{"encoder_positions": "learned", "decoder_mlp_ratio": 4, "decoder_qk_norm": false, "init": "trunc_normal_002", "optimizer": "muon", "lr": 0.015}
Rows from block 4 of the image encoder, named by matrix and row number. Rows with one number belong to one attention dimension. Each number is 128 + 24 x the weight over the matrix's rms, rounded and kept within 0 to 255. All counts start at 0. Numbers have three digits each.
# q: attention query (encoder.blocks.4.attn.q.weight, 128x160), inputs 54-107
# k: attention key (encoder.blocks.4.attn.k.weight, 128x160), inputs 54-107
q.34:149117092117107145134195145145152073109128174121140092106155134109157139152121153110140076128138094089127123152131092123136140150127172106094140103112104135116175
k.34:092132138122118127174172145149143161113124119208124146158120175100092128084129135108114112112131081135139095123114155136119127109142151080166127058108132153142102
q.35:126118133128169163125091120131133143136133135104107128103092077101150132058120118141161154116132129109150164141118177119143106144162146124120114149138162103139143
k.35:102114123129086129152115140124128102136103120138145115123147155117101111147129148084124088144091139126115121147103133106118103147120096160146098121118148156152143
q.36:099113074117096117128129149127114114102138142134144117160103156123123134146147129150094133131110136135132120105127136152088127141141100113129125146142169165131121
k.36:135120137129124112123124130103168124128164106117122121111123120137163126132133097170154138127142160162122151113154102129136117107140120101105107154141123141146160
q.37:109155127149128104145146140120122142131136130122083121135133123130152129137127131126126149160140089136132140109138102101123124083125128102126136133104122143114119
k.37:129107128134131119152140136148139128151089135103092105122139120136126118156151111114147122151087118107125123162139103115160104141133156086130115136140105132097109
q.38:158121116132110194147149151155152092127146078123125169102130203141089140112150119087145142112110176138102139127117141100103075127166091146116102097153130105105095
k.38:079114126137151175104112160149083134161156164098114074138105105107122145178099179209086159079162110090174105102096157083145164131158126144123197104106138089168097
q.39:114146092132110141099107146121130139093140118119142097175138139113124140145166134152122118141118154094098118138139128127088119109192059118129128168154147115117101
k.39:119102151127110131129120122133149112121136113088099136094108136118150141162127138156147135141161110142128139109204134148151127139165103140125129145119141126102131
q.40:159116138141167150144101123170124138100129165130169070117115129130152122167146115155164166115133221061131111160135112138137124155152074106143171123125097083121150
k.40:108123071069134147182176142170128108117149106163194150136086176133106115148112090110121154105171140115073125126106144130126139094151105138163130115179168130089124
q.41:111130138123133134116104126115110128107122113092125156154128063126157175116091158169116141114153066158149138084135164127151122125131119156105131118094121159140137
k.41:121130122164149079113080113056147094125087132135147121166159088155169145132162135093137095167112106123101130137165113163148112170104133129132063146110123169100126
q.42:173115144163092128110152137126166116108120109101159129158197101127137175155104185148114070144131083105097097134136140101160138134116141146144099143152097150131152
k.42:119152126091166123144171114122120102135112153154123176160139170089119125120101147106115114080162084158121109107107140165117167136113178137111139071093147102140102
q.43:111135143114153134131121107135137101134150138125096128102099130126124137089113162118113159111130085175161149075116124156154116151129162095121094131116138157139159
k.43:115134126150158108128100151131120122131109117116137138162179103114136100115136113114152119171100161138121153157127132083133108151126120118118134161100127129136140
q.44:143163164139141177112133114103110170141152086086118146140113115168110153082118129128139158116163127169098168091143123111116110126165122115162142130148087120166103
k.44:108118161133173131157089118106145142094066132110149087183193069181099099129102152141108097132140090115110136157152107155121100172099147166153085164096125135117124
q.45:119146124119130128110106161110143144111114123126188134105146154151107114184109137123145073142116116092120105157149138144127129114153124100133166128119123140127118
k.45:121154109176114158123189105154095097135137134137101147132128116145143132121170127127130140146136153110114127106130158101123151108117116148115110092144140114092127
q.46:086121135093139120121119126123126161096117159135121103154129147131125125163155134110122124136149113125142128150140119185099134123114123048137132129094110144130115
k.46:153137138110116126119157145137122134119153103112093128092170166152121100111152065123175165159138149130113134150149072146124111122120117094103129124169089132128167
q.47:146125117119108117100160110092117149155138119104131149150117077088124151141122127141151119087101145201097134092083149100126121131089154139103110118132143144103124
k.47:093145133166129127115127121158104118160086137167133166158150109131145132085132149119091148127130138108135153139112130126118129174103128126109115145127168145117093
q.48:127097175145146134120107111126152153139150096083119128148107117111158130149145110132129119137148160069111144129150145161109132101145107152159110140158150118148126
k.48:127104145149134150120126101174138109135104126095141132129121142154078121127122132144121137129129157154132110148103120128140127118109106148149106114137111114118126
q.49:149108136158154152146092135121099132117124103126150166114074113095130147144147112182133141134090150150150112140130158126140114115149065151134113135166112096142131
k.49:092120073107164119134117157125128130130122125136127108139118137134144103154109136173137137114133149130073112147132113118131140118142092173137134164118138135150156
q.50:111125148104141133134093135119125138154152115105095140108150096168122109099129141112140153086135093142103141089145130155113099140137112106109168144118146121138143
k.50:152102124134108110132082151139103102104111130086163090089132113186137115137111144144161145148113183125090160123153166123121106137161107162097132129103096131083145
q.51:140102099142132098105152102107125196120126104105125138146111093135170137148115153130116101160125098105118111132094123145153096167098127132086111148145139160138140
k.51:128130122108143149139177097099112103171099143100101153122126098178136133153128135097119156142132117146128108129094115188125132137135146141096093087158135125100132
q.52:133122123084145135062129134155116150139114126107144141123126080078178116198119140162152097168110143089124095159127161120104178171157179096152113116107075130160171
k.52:119157127146112162131176111125090107097121117164127189125175136127109128080146082096113108108079135134153144100131111152113116137125128133108089090163190117144143
q.53:139096188128122106118052174158089137083100146132139174147097133116113161125114134152106134139110127172162102082111134137129168098143153105175167155104088135153132
k.53:112155105098125110119139153128135121119103085149133127144189152136141118182142088138149124131098187090115161149143081114092120116137115091105154169148111098094136
q.54:098186173115112108138136109153145103139155152107107115133174150146081122072120126138101138121151107163157135110105097083122129118128146097132153130090110096133142
k.54:095127141121115102117121120194114137123116121161092111147099122101110126173134163121143113167127144113188131144107125087159158107129114091148159128119139118115127
q.55:153088163107160141116095115120174133135102170124100113132111142122129096152143122110135124135167128151138176121133105123110140122182170086122109120089119104126154
k.55:128103158126119109155134173166116090140106104102118124087176152121145093132122102054118125104067108140100165121156076105121116125125079161115135119094111126145144
q.56:150080123109153154159141120117132118160134083139075106103140122148155141147158128096155144132145126096129149135132101154136138134140124086108117100088110093119172
k.56:129140161109105107163140132122109153109119140132142089131129148146125119086122147082090142166117107124103109119126140151148104156124111139145109103077100138122085
q.57:112170101109160116155110133129117125123168125147137117100127116164107115153114119127103158142110124120111102112162105124164144099116099103136132130141112167115139
k.57:184128119159135118133102107123102116112165129112136125125133112152149134101132095143151128174133140111117138109149162114140097128140135128136144163129127115093123
q.58:164075162155117158156105140116132096121109122146124139121082169142084155140136099097148127111125111151125140125135120149112096163157141152131145153142171104111107
k.58:094119119098142112132129174114149155139149119138142112130142148122127140132119122123131132107139107104098116180118111118114115123157114188141131150111068133143131
q.59:107149114109114132173104120094129112145112123170085120116123097158119150106111154138114134128149087132157150129116135137148134120098133146110127144095159139135154
k.59:162134159149128090107091113133186099143115116138134103110130111145184148121131155097147094165108128134102124105134132136149107153098101106098122147081080149128128
q.60:101134137122116086103129141161122115137135153114086133130144159116104122115125153118130124123122089127133141139110132153153133115117199099129116141134147132158127
k.60:104118130123115128129156156149143120144134134134133189112148152131119128118128109122153106136132140129166128127101102094127158121089133115121145128161126132131141
q.61:136107121164124129139092186141106130148115140148142128132081175122102141168124097106119147113115140134122111114147111123170099103116131120135124151138124114105118
k.61:115121092133129155139155144122154139139153123138150139105155113110138141133106119187140156087132140110089126150103130100133140087152102120131150168131101114118138
q.62:108166185144148158116108147119114150095126146128133123081141136152118127134127127162167144094118110103129134136151138172107149088155098087166150166117131125142112
k.62:070108115181112130173101147131137152113069151129141081119134148135158102131134150121110122134143127116100136148164099108125131125143114099107097109122096167114101
q.63:112124153136143144146109132086117154138114152137162134102097115163093139125098118144158130103130127167155116123113151157139141111107131126139173148130148113132103
k.63:118158123126112119114115139111115136115104109130118088149165118161160143117163104134151150158118137084060133164133109113132089141134081130120107138133084162127088
q.64:150122105124168137088090096099145172137114121141105141148120128142116096149109109114134115117097149135119114127139103126126128138130123162144100118130123124135165
k.64:167102175093139146128127148121144105161103134093172111135157154131144150130130158116118174126130104162099151122111111202118153154095169145104141118099121145085136
q.65:111139141147115099136132140138120089132145113149127134069080152091108121103132130131163138147131115119170115146115139101171092098139140131142167130149151132139096
k.65:130144129151133122146077137118125147154125121137109134157135072111100124106149110107111131141116111156176138134135100081196109113115120124132135128121099125157137
q.66:150103134072136118114147148106155139155085121171139138107191177140108146201143168152170154094151118119109140154191170149121121096135105126140159136163089144128122
k.66:159118088140124109139162088085127118159114103150175141131136179143177107104132088042123182112168139135160157129144169133090148157124155156095135131094151133075169
q.67:070113101139179119072101121132150143188117154156176140150083128131126101144141127077115156113152160124115100108123134140126151132120122085134104147106145142175155
k.67:172138167138173143120095112125149088105139106126173128132143158168166092094122078157170145140116150086147176132114095139077129093141128149109116140142087107137169
q.68:137107114070169143125150109101143133148112079132133147135166126146083145125170142169125131102131156109119130120131149153096144126184084120140128132214144135154095
k.68:154111125097121126132138098080149139186118122102139149128105119138119117095123124044163210116134141156144154133154179165120147163120163161127154097093157147123185
q.69:103134141134158134124132083154129128155138116155132162110078130147085105120105138148153155113119115123128138085109149146136132130110137098121138135151154143132137
k.69:173166139101171109108116107117136155161134117129158140093158109118104120112128115143122143167116111101138125127134130101178126117116140124101106114109126101156177
q.70:127122124115114119127134151127132126110104150139116092129137152136118138181130101128089119117113086117162120109157135142148104103155106130132173126142098115109151
k.70:130127153127154152123157130150137104128132127114145102174144131117129080142145101123123126134108158106116133143172131111117133113166073167103129111167091128122123
q.71:145097150176121143114131084131148131173131179078072111107151138132141146125139155121106083150123123105114058114103135122119155124155125166140093097131095072115155
k.71:119148121149099165116111147102140110139169124140159132141153151147094148119150130110155120094110108137127107084106120170121097136132122099148116108125124109145113
q.72:138119133185123142112137117146150135090120094090143128121153147105131170135118152126103109119123124139140103132133162118114124117153112155135150095161130150113096
k.72:104117102141096140132119144126126144139116095109150120157132116114122131132157116132141146143113135157122113142143138113133099128108118137150117143156145148144121
q.73:142089175168111179115102108140107115093090129076065076131134166110144166155200139190129107120136166098143103122103121125091150095186046176094165112116104103105104
k.73:114134087154039145143126152107093122154136140164093140125107136157120142118143125138191131057100168114100104116175122120091096124159127093100138134147175138158127
q.74:169102109097132064107145092123118128161170131123075117132126113120153125111109123159162139117109089110094157110104141167187170135151142062137114122057114083120167
k.74:139145116137156124094160099143111090129134184162129117119117118150143117105099147156144130091155118107141121100113130135109121158125174094124113122058148113175121
q.75:142130114119161119122111120108088143133133097140119143143129143134106135129133147121161147123114132157125153110121143143129156133114144106143120114119153133133129
k.75:160117145095143125084157075133125126163119112131145152136126088144165096123109134096166155125134135158127147123130127126116146149133163142096143099117121120113116
q.76:141111134124143115119115101149145088107209131157135193086125106090139165144120156120164171136155074132133133121143143136168102152078185138135170160098090137097151
k.76:105123085172165102132156108144113087087130107199174115097159140128163116136119105150111077132151109130134140143103119131122139120090150081111106174096173069112141
q.77:165094129116154151136136155125120145130131141129128178107095146131107150161099152158093130128166130120117080143135104154087102161166099167136127135188155131171127
k.77:171168126137086096152111105100133129149069108132168141115182084124138123118143104111122136127089118091143163127134148089130173128120141132125140108164128121109125
q.78:126120121109114137126141118111135113140166120095093113150136164132118135117169153118125136117111134127107157106100121136133132144153138151122169115136102138105105
k.78:088122134094100153115128130118140133154152150160117131095128128180121116124097159106129127086114153159155111100122108131109124133108142137110130117091159099127141
q.79:118164089099078147150085178108099113131119107140152112148126138135070092150151131095127113132097114087138182113119084152100116131113117125111144131117097143101076
k.79:085080103076143142146120203174088163133103163086151105112080153106112136169128136109097155163138151146058123184198109150124101103149105121157143134166137160147120
q.80:097146100140139166134078086146133135151140132193148099122077143137155100168126086101129144113174120136155125177148158143114134115074114128133107172151129131133165
k.80:160137131132120131137126103106131141127167088103100115116150166143166139123193118133139177138126144144120157112152104137137077149118156123129106139139104142111180
q.81:161129115159131113120161142133145088119144157135171117104136091111119123118116166119100145117147114124115102136168129111127100149106128161140159146163114110150085
k.81:122107130188127147108104125136102136135136101121129121160140117153135118128126105174143096129122125125165141177108145143115134104100069143141142167156119158117098
q.82:106126100149127140123147135147168112161115122103136125107143112124141138105100177120144134112112135122116141122136181127124159107171137112124146104126058123120115
k.82:144135083144159136114110122123123149090151129130134108151140141132112104124128093118147154149122128133149096151129146114110110091109125136154102141114136110164155
q.83:114144122142118145125126104138113131148111144127125127115109140130149128109130104091106097133127146132140112148138106121108117122108103162139107166143125125142134
k.83:156124159121115121159104144117133139125163112112102114129109113143112145134137148160126138128137113164117123143136098151139115096110130154127156145131136122096127
q.84:106162117158115112083136132151151100091132121151150096100131132131137123132113105079072110109135130121158104090140134090079083125139105167139151135165195128111065
k.84:098146153162116164120067196115125110157164114085108107182105112164119134121164124131138102111131167139139125130122110113164135102176074118121121162175140143109103
q.85:131077126092126125134158153110113134114118081114131172131118129140070168146124127156159127100110126132114144067114148141150143123140134107147198125125148117140109
k.85:123085124105159111143174134106137114155078129131162144130159081102070120109080130123163089174110120111146096155126142067121122141162148116096124091100147118181159
q.86:147175140121092127156129137111116113138129151144170088108125079126175096147096110082128138165162133100152090172139131084126112126128095149149127131148101132104117
k.86:098160110160150144116077127124116134145109134119097088160110133124093148138158101113098140120133120126128138142162142117150099142139104100110137161149153124122086
q.87:107163080100132143122150130143143112119159083151159152134178139170087139137154091105153117123183176127133160145156135141115134144095135104143119134138131185124105
k.87:138115116093181102155155124143129115115138117132120152130103163167161117090099074133151194143131133144096203125136094122134141105155138135072177163087093105125177